config.toml
train_examples = 48750
image_size = 48
horizontal_flip = true
encoder_activation = "gelu"
encoder_inner_norm = false
encoder_kernel_size = 7
decoder_norm = "layernorm"
decoder_widths = [32, 64, 128, 128]
decoder_dropout = 0.05
learning_rate = 0.0018
beta2 = 0.999
eps = 1e-06
max_grad_norm = 5.0
max_steps = 10100
final_lr_fraction = 0.1
Rows from block 3 of the encoder of a small segmentation model, named by matrix and row number. Rows with one number belong to one neuron. Each number is 500 + 25 x the weight over its row's rms, rounded and kept within 0 to 999. All counts start at 0. Numbers have three digits each. After the name is the row's rms in percent of the matrix's.
After each neuron's rows are labels from the 100 images, of 14976, where the neuron reaches its highest value: "colour at peak" is the nearest of a few named colours to the mean colour under the peak. Only what is clearly more common there than usual is listed. The data: made-up ball-and-stick molecule models.
# fc1: MLP up (encoder.blocks.3.mlp.fc1.weight, 480x160), inputs 54-107
# fc2: MLP down (encoder.blocks.3.mlp.fc2.weight, 160x480, transposed), outputs 54-107

fc1.317 092:499513473469549510484510509535509516484488464502477495496521547527499492494508537544489511458546519475482511525508511479457494509470458494454505552515452512524483
fc2.317 070:534486495469504505482478481503482481503546470498518519524517470505480475511489504458490505559473457502478469492486543519459501512498510452551486493480534523517539
colour at peak: purple

fc1.40 100:500519510491519469464485518520504491482481507494465525480548534524484467494514528524466497473562525482480500498499518481522495458493467477482491509510472522534483
fc2.40 102:538475485456499518499464501515475491495525466457522533516524470522461512486442502469504529521463497494517501477493532530455491517533518472529484479505505531497537
colour at peak: purple

fc1.276 098:515543483539523466502489504550485454523498534523453495461515535486513508499489495558483499501501546484492511520508494491466494496533515485508508509523515518458516
fc2.276 075:477472510514501480507494510480517489484528509510508458523503471479504489489525508538524506491505556459479476501502449469520505482474489531448516495521482491505455
colour at peak: brown; orange

fc1.360 089:514497508464550475491498504486496475491529516507451505501523551502485461501508542574463513487532523503500516527466502481462500471483454497498484517485495502495513
fc2.360 095:516485490468485519498484474511532472512513469485511565501539483509487481509476490459511533577451475544515498479467526485438467531536512485532531512479522491504512
colour at peak: green

fc1.222 086:492554504483538475446498496514497484506513509498446524478506559508500451500496534510481495482512529498468503529486519523498499475515477485515479531486486465506458
fc2.222 055:509471491493509515469481511507475478502524506442520530553513486517469452457481535406510510513474559491505479517539481502476501495520514506490507506486509515489505
colour at peak: yellow; orange

fc1.163 102:513542527518516515532506525517437462477505522482451503483559477506500482525548539492490533523522489486502496485479546521465497504504513508480456528504479476539506
fc2.163 087:502544494462512484493466503494506462520498537514482541453491507487477490513511474476476497541508523478549498514518510496487497495516509505488484530505499517498534
colour at peak: grey

fc1.404 099:510485501529479519494536545466575530486504481506501459514506477493503505489515504482511496491483500517496517535510510465482479484506518524475504450481544535503518
fc2.404 108:499496531454497467498452523484518474540492478470528492493486535498490482486507482505525511510526481507487476507489499503486508501542450521476479509547475470456463
colour at peak: pink

fc1.170 099:501495506531533477504526549475490490507510510508475495450531460496443515516510528540481547481532495475494515547482472484483503495545524488496517516484470505493459
fc2.170 095:478541494500468492490506514474524487483495506564480496463476541481542526486486510535517480458519593496548529480504486499509501495454476476492506489520460483512508
colour at peak: pink

fc1.199 092:510468474495521480467504495515507507508525508491486486490502512526504507504464506486468512495481530484490506501482490484484496518499499478518488517499511492527499
fc2.199 072:449481501479510486523507498541529480490558484502476496492505528511559490498506479480503503487469504529485429520473516490460506506516502489482519526538515467522478
colour at peak: black

fc1.60 122:499540515545498501513490518532472435497498493498478504477513488517500495505497490546475533498524480466504511483487535501462499506561494495546493497499519543526496
fc2.60 103:471502508487498498459468512512498477495482502487487458546500485477496490462469492504479493534528552517525463493526492526464521480513497528443517492522494485515521
colour at peak: pink

fc1.261 095:505487474498564513525484480506524476463492514494484552503512499487484483474511518547476491469537509507495503509500501528466483509486470491460485522473466541516450
fc2.261 079:517531490470506517493492479510501490479506465506507526490512523508512509520483515435500506560462488519486502487492555521472506537552503475556478489491539509492542
colour at peak: brown; grey

fc1.424 095:531520505533519486472501484532489487494504496493428497496487521491496505530519497510470506511527513496494475516489497487510494465557476484479533497491456467538486
fc2.424 087:482513491477494495541475521491475485496481485483485503512502519533509503484470551540498508553504560467513474477508486480491507468569520509504506495535492492481494
colour at peak: green

fc1.96 096:492503481509489518499479493516497469491507529480491489437552482517481474522488519519492527491495483474493497513464503484457471518570527491530481510474492509520524
fc2.96 084:482517474475492478441479508464494461494487501476498521479513519549506513493500567490505510502509543515589493498532490479455507501522483472534528496515526467502493
colour at peak: pink

fc1.458 123:472509477511540465475482493520537515508479465490496504514542553505486536470534487525478474482527494514552513511478499447443449480514477479484521515495515501491473
fc2.458 121:533471489506521522522490491518459484495536477451515530546524473497469478457482516457495529543461519502539463517504508503486494494512537474508519507484514528513534
colour at peak: brown; orange

fc1.380 079:517506444506522524510510501487486513499510511491505467492513469514481468557504469489462501478491490510462523469518508486419458506484515491517448512536570522508511
fc2.380 064:504448487451473462484489528467476508498488524469499512524498478533492501473486526472504528509473474508532481494495505473482500493545495478522503523495517483434476
colour at peak: pink

fc1.106 112:483503498531534488539515485522515482497488504497485513490516501479466499506527554507479506537536483492516493481495500517488481514549499492500451540517515501517463
fc2.106 100:490525508542493529461491537518501546508511483501464471517491513507506498505518493560537485483516560477472472502510455484523504426500498489444471494561461435516503
colour at peak: pink; grey

fc1.307 110:510524493478525446487511537519493487484506497504470518500523562533505477501490500523481529526528478522485500479481474498548487468496453464509517475500519463511477
fc2.307 111:538521500466447485447490472477503475488477465513495504463500560497474507489484500495499499491486460564491499517492545505434515526503472502536499504492507504496518
colour at peak: yellow; orange

fc1.466 097:520490493506520478495506486556510527509516486487500496500534477512499507466550521524494492437524531526478493496496468480427472515528514486532520546452464489510500
fc2.466 083:516513494481516504496516475497530476482489495539506506466499522522550499431484498468502504516490451500496503470503499472503501539535522497576490518480578489529531
colour at peak: brown

fc1.113 109:519502504494529492511507485506517453507469466523491539480525490511518491471503495546480493504525504478500488492505468550475504505521488491534452496475501544453436
fc2.113 102:534473462454514505506461493495464478506511486493501508508512537520474494459490499524503503536485537512491564489516508521479509509516504476551491522504479537467528
colour at peak: green

fc1.202 107:494528472477531480515491516520482475531461535492495518498520524514495497470515487514477506425526542525491506489522494471474459513516472544494569504494499550524508
fc2.202 121:509479509462458495472501489499538522473468497481517470537529485481460493491454525501469499504482472576498497487481551534542508507537498531493487477516507524505486
colour at peak: blue

fc1.200 091:495485484508521494515516507518524518496547518491492500537496496495483546518504498486504477441497484477500513540488540538456481524505519473462458516530514503456478
fc2.200 095:500484520495510472524505511520505512529480469489511500483500498497487508471522411510519527479501441494458520512476481503465478427466505509491517471528472516488458
colour at peak: black

fc1.249 075:472471503479529521490482482528455477504507511496471546457485493493485483502500479483512520496480527493501482455559525501479486544451489529528518475553509527521451
fc2.249 085:486477518490497475538491519513500512491495500477485479522520453451492497437435505539465499500459509479505458521482505503512526519516544527479507527502486441546498
colour at peak: black; brown

fc1.388 101:422504515516534483521496538471492455484519494485513459494499527493506495490535528490483543453481477507443496517499499498503491504473512439482494497483486533510477
fc2.388 142:458495509487508491499526505485490534578484496485462475491486487501471493516526467473467496476512499475523535516503481492511539489491508476526542510466468514461465
colour at peak: white

fc1.205 118:492515491508513482492478516519466499528497550498465505494545513517504488485491481546476515439518515519482489491504489526441493503520460468523524577454504497506501
fc2.205 153:536478489465485516464478501503536504493513481525526478478541480498453497488483532526456509498493505527504497457499519526494499475484512472521433465532471518500508
colour at peak: brown; orange

fc1.206 088:502479492518509489485492487497523516489519507512494502495529511517455497518516531524494494463523508450469487504501478473519479487498494537460484523510466511521508
fc2.206 084:493520475491513493452506479509521494456488485522499516493534528498506483502471508496513525499485442536541486521491523488448494524538477474565513496462537500545508
colour at peak: black

fc1.278 091:531504507511492487513536501505492506490491499470485528492561524520494510517529522516472513475489481489461522496420517435480508486499508501480447533523487505498509
fc2.278 091:523484495528497504501518460493517482479515474478493521528503480518512449524501516483488507538460518557502478548511482458485496509506493477513508561485534494559522
colour at peak: black

fc1.367 120:509533479504505477470482500506507493493518496497468479500545535503481500484505521543478500478527509468528505534474552478482490470567447473504482500498480483470492
fc2.367 170:559482488473460523457473503534523504494529480467540496543543458470465476511482530477487528530481475492510452499487522541485501502502532481519471488501505522503524
colour at peak: orange; brown

fc1.209 094:488512517491524490489476489513514504469490513494459536484528533515499446503514472551516494476568500512474511486456508510500501435514462475524488567490489486513486
fc2.209 074:552476485475525521460491477511495502491522473479519523505517453519469447484483531427496510541473498504516489487485547509468494526509520479514498490483533521501539
colour at peak: purple

fc1.195 093:533507458484483473513550538474488511463501494480488522489485494511514488514517508481467500464495484537529492530515520473484459532480520509465526475483469517529470
fc2.195 093:480453514468459476556476521492524516575506505471502525509510532532509497523499479544495539512507518530497517501484513500479508493527519510446506488546447477453455
colour at peak: blue; red

fc1.51 103:482467511484512502462510497536489522502477512500492511484523496521514508492516524564487492441550517473491476492500539481536481500469461478482480550484495482518468
fc2.51 105:525479492453513521460481491518440468486495473492512511499519508505433492490479527461488513507485487493516478472528531512453509517496512471541522488460556533522531
colour at peak: purple; brown

fc1.262 096:519459494513500458473493486530508503482527505510482480468483496491506487500512487480474518431498425509552535518493550535490465463575542517466483495525535559509495
fc2.262 091:513468503480492492503474523484494487536492486458501507515514499529504485457463490464482530531520540500559533500487538526500506483526509491547555475485506472427503
colour at peak: pink

fc1.121 092:513534490507522507498489495526513488494476470477482490496531508501468532487519547539491505483532493487469539489441526451479485472510502487483500514527500522510509
fc2.121 095:514504486505497502504511448487495474466494488489479529513497508516496490495529532480492506520472479550529473564504480488475495525531487466527530540459524515541496
colour at peak: grey

fc1.97 079:509492502499486501544469526457459491523545487497471497521470490510474501471511547487485514469514532505502482505512500508518494512552519522523510478502512510493513
fc2.97 089:522491516504437496447526520522482553501563479483493522521478490526473497505471510528489492518487509534489481501525503502472487467475493532483495518519512516546528
colour at peak: pink

fc1.68 094:469501469503538504502508483481491502503571474510490478499504486502477478533520523507497505486520474521528479511510520518466492506447486518466512471516485513553543
fc2.68 083:475517502491480498492521499502498501550494522483483510465493517480535518580525467534543506531546524486489538495484474455496491494502535507475558509547502550459519
colour at peak: brown

fc1.363 091:526469482488525532539489516451519512493500469537520496468468442485480483498517554498498504466553509498517479508496475477520478543526523520515480487453488497517488
fc2.363 107:526483482465488510431482514530487529529508494466519502482491509527441468545486480496498503466527513499509470516496508510467469443487494509476484488540493527468496
colour at peak: pink

fc1.119 092:464500510510555517472511511513510479488474507468450485510522479502483516513507496540497510492543471507497507501475557458458470464487479491533492466510486476484497
fc2.119 086:522513490468473512507503481490491495483528510508508548502500538514474535484495488463500499495453477520543505480514514519511505559516493463533432470472542491555557
colour at peak: black

fc1.159 113:513490495469505528524495500467495459471465487477490536515527542516488493491502539530493485480533484485454523495479566523487508472492472479512464537529473509500500
fc2.159 098:538513493451483509502476490497504465480498473518506527475509519514462481480468517433485507535473467517507482486497584492468506540517508479547471503476557515508525
colour at peak: purple

fc1.387 095:501502504523470513478530472548482493492518487518464519485493520451499515544501481491512525510535520473508489525471539486522489485512489484521544516479500492492502
fc2.387 114:487496575455501485539497509479502529520485548503464478526492511529514511510488505516500498481513522514527446478504495511545561495508500540488493479530485461484481
colour at peak: purple; brown

fc1.94 116:524493500487496527440469476537514498466500510490461518506538489487501518495502528533479514448533505436475498526479524475486514460466504486433499528495514520542508
fc2.94 132:514507487426496500443463501490484447482496489522499530462518525506437506475484553477498510512507436493542477477514534501446503505519469486587506481491549531497507
colour at peak: purple; grey

fc1.471 103:502528479498501512453514515523471507490491505518457492496524534505479473526514519494503500520509493507500539533456468497539481476488449506511504522479501493510499
fc2.471 118:503550510515492507500527451464505504488531474491465511486487552480504466551512473508508491477476436542484472556512465468501514506497524457478528541502497518552501
colour at peak: white

fc1.8 084:548519492517558504524485480552498508508493488501492480490504503476451506502537482510487531468519503503526499508456547463530478502496485503520526564504479503487489
fc2.8 056:482534510550485519486497485493504516469539495498501484511482495502513479528566524515525495501504533507472495516490439466503484516471485508504517516538488519501477
colour at peak: brown; orange

fc1.414 099:524526482524538505482497514538519496516488530495457483504516517458458531492519530490466521455532488487486503526479530515474492483470497488460474582572499508483486
fc2.414 087:477502507499523511478498509494492487504493516501481479493489494473520498465553488516537493477532512490524489486526484511513485434499486526444472496556469512492476
colour at peak: brown

fc1.302 101:519498470472523441460488499510461479500495504493444521496535536540471471512528531527469524529535501491499513493504521506492490477503480475482544525491496496544469
fc2.302 084:541469487479507513485464517529495497500542487465519515533518462498458478486458509482505512535456497501522484462501503563470493497501518501495468466527505542498535
colour at peak: green; orange

fc1.46 101:490485484518511456499518488547506510510494509518484527480522464531482512511516498513477481521535499497465528505471532499530501511533487500493527528535450460500498
fc2.46 094:484496505496503493455491502503500486483511503500478468485484493455546512473549495554527506492550557510542494491508472486503484460499480548472511482547505515485522
colour at peak: purple

fc1.461 093:479465476524496499503494492520515494525501550504528500515502481460502513505513471482497534503519526508474502509465480497498499528496523537497497518520473509473450
fc2.461 108:488470484470511499497512509493556476478528516527490487444533486510547509487498482554543503481500465513501533498493472500519488515492499526551514510500509507505502
colour at peak: black

fc1.146 104:467500501478516462507487518439486521502489525491463521509521463515479465493524535473494508509519523504529521511468421551478495534455506513502460497493542486485532
fc2.146 103:516503502466489500496506491496504540486482515495508475483490522529521476508486504490501487481516509465520499486503552515545478488545485517496508504476495570472493
colour at peak: pink; grey

fc1.230 105:493534506539507493520466509519523522498499472489454456486484509479495517496506485518475521496479506507537535541469492480506485466475473514464525485482508488487509
fc2.230 094:573483498499482510476528445495519519438506482494501518483503495483473471510508510499511496545472457511484484521494489462480499538511521478491511511475519493531533
colour at peak: black

fc1.101 096:463537467452502484512454506515477508496474493513471515486498552483471458471498473497497485516516513535520498514522475451494486452437491478539553513493494485486510
fc2.101 104:521467495483471497468489494515504499533511467505499513524521510524453521474512528504481509503508466579489486504501530527458498534528481518552516491533477529465511
colour at peak: yellow; orange

fc1.171 113:478534463503527481524498550521495485498505488506480523498528533502493502479493479535503517457509534526497478484501483428481481485492511491494533513506498520492509
fc2.171 129:516459495481492479465510502507493526479491503477521443552516487503440477485476535512477506473490457511499493485517496561557505478530497536477487476523503567498494
colour at peak: red; brown

fc1.102 093:483527462512529468530512494562523486532509466507470499514537537489482490494567492548443520487551505507488523501470489432447510493476451489536516488494473500493476
fc2.102 091:524480487495507522496478513500466450487528483455526523533527489492486446465478551462490530525465567492512465510533498513486493493528547488499519504502516554492522
colour at peak: brown; orange

fc1.198 110:505505492527494454506477507527481485495499479504461487532525513483479505497500483531501503455566492480492522485516533475498483491520433509482528522596508486546465
fc2.198 105:472521507470450479479499505478506517513494487446503467528515474494500517469465499512524502512511475509494495482467520526503490469481506526453485478494501544483489
colour at peak: purple; green

fc1.3 090:515498492520516521500488505541521466488509496493490486505524479506501565502518485491513486517487499473484529533495475444525512506460519490469468519492483485517520
fc2.3 073:538503500480545516502496477498455517485505480499497499537501523532497490535519483493506497470481436473461471507505523479495498493513495478521508493490534497537535
colour at peak: black

fc1.432 098:490521542526497518501477472496465459511492536505448481501502505495472468507477499514472510477515514476494493502497548480506486524600521494538503533452533523504502
fc2.432 089:507492491482503506440482521519504475477505508491492465536502483501503492492500544483500491506529538477547426484543477528497535429517521487470476480527501455556508
colour at peak: pink

fc1.132 106:515529476484462460512499486539482529465505511505452508489550529489480466488496479518477517502514545534493511529521519512489487506520474497536514559477505508494485
fc2.132 101:517489493481468512517449503503534499490499498495527475524535456459480474512465553486471513563482532532486493475490529498486500479547526483481474472494507488481510
colour at peak: red; blue

fc1.477 079:539506516501497520493514468492471499452525527450483518495515491487464524527469552528484523488496560485481526526471490518541495471480504471501505523473486487528498
fc2.477 076:510489480502518510486469499523484497485523484449505504496506475530558489490513466510529518514518513521514510506513498504492509475517510506476510515559509557499512
colour at peak: brown; grey

fc1.50 082:497484478500547449528467490515483497485515494478498502522521473536483484505518493566464497450542488462453504488470494491491477505473449508491501505472518515523475
fc2.50 057:519458474513498521460489491529462489480571487501525518491523477514503525542510520497512517517491485485494509517511511486469490514507522473519547494504554540542514
colour at peak: brown; purple

fc1.52 101:501480511520499479530515501467506484500479451495503476477513518482478516497554589527508488478489476511520506541487457543490519488489512480469496512511520496483493
fc2.52 095:502533515484473495460476516478527496502488502517486511472499550466499496491502453488503499470566589536502483503501502502492512466496477491479494494494479501494481
colour at peak: pink

fc1.156 084:505475500483530519502522503512526500528494522491477484504524476494493494506526565502486496498505450511516456501511553539489492511465460528482481526506497499554480
fc2.156 083:499511520526521499481511509518492542503482511476493470514499503510464493525537476507526492491531501465516488509517478491539517448489485526438505502560481516488505
colour at peak: brown

fc1.257 111:500507458505552507486489504505492485511470503525511491485524537526508441487497521520473491473521559484443485511504479528459509529505485481488492523498467521476487
fc2.257 124:485491521518520481548494512491513511508491471495498497544498491498517482519536472511523515487517579515439481517514447466521500464512502521481536520497493462483462
colour at peak: black

fc1.438 090:467458539474476492540503519507512498502477519510473504531524537483489549476477498514500488490525525515493504511473538488541496490507471525514525513496477507487506
fc2.438 095:541489505457496505476506466519467499503527471513498517515481483484452470511489479496470507525504504552458520529495551467454498512540494455530481499511535484489519
colour at peak: pink

fc1.216 099:538511488522511478464503492496477545478533540505503537496526476476525501486510513514504510479461506518496489477489509514516506506504522538476423487484549461549484
fc2.216 088:508483477503475522519509471534516549516525465515521505486486511542514525574492495461493513505488503500483511495510522492486482529548529468513513518535531544501530
colour at peak: black

fc1.56 133:516474486508478515498508505496479509488480515501486524507555473491467520504487544550505503429509520445457517514472522469547481489525452488492493539485468504509484
fc2.56 143:536545498449490513509496483488496491487491469538502500445508500490440511493480505463502511511492440490492503479474551501458498532494507476564485486467559544515530
colour at peak: purple

fc1.184 117:517510509461525472465510499589488506518486485482496537507500509501503486484511483523494480493518487520496518510495463497509502471494484487530496561544542469511476
fc2.184 113:506523490459469479466503472499490499528515499546478483451492557505438506520490489499489494505535507555479525502494533500486501489521464497557481493532473544457481
colour at peak: brown; orange

fc1.190 093:483515503501531456477475488522488481479514507497480502488545541529453479479512488546461506516507525474466504475481518456503487465576489466493541525508476502494521
fc2.190 109:538490496456474511495455506523507484483496465499524497522523470499483481522436524489496515521458520495486481463486524526478498476505530483514461488533494521481532
colour at peak: orange; brown

fc1.342 113:520481473494529481535476507509521467483498473526509525493511527551503499497555494507472534479550493545468497508502505498472501480484483472464506499488484500512479
fc2.342 085:508486496504493502520496480523506493477527473482507519513515478502523505484437526467496501535457488509488500485502554525515512523500545502520471482496528533494537
colour at peak: purple; green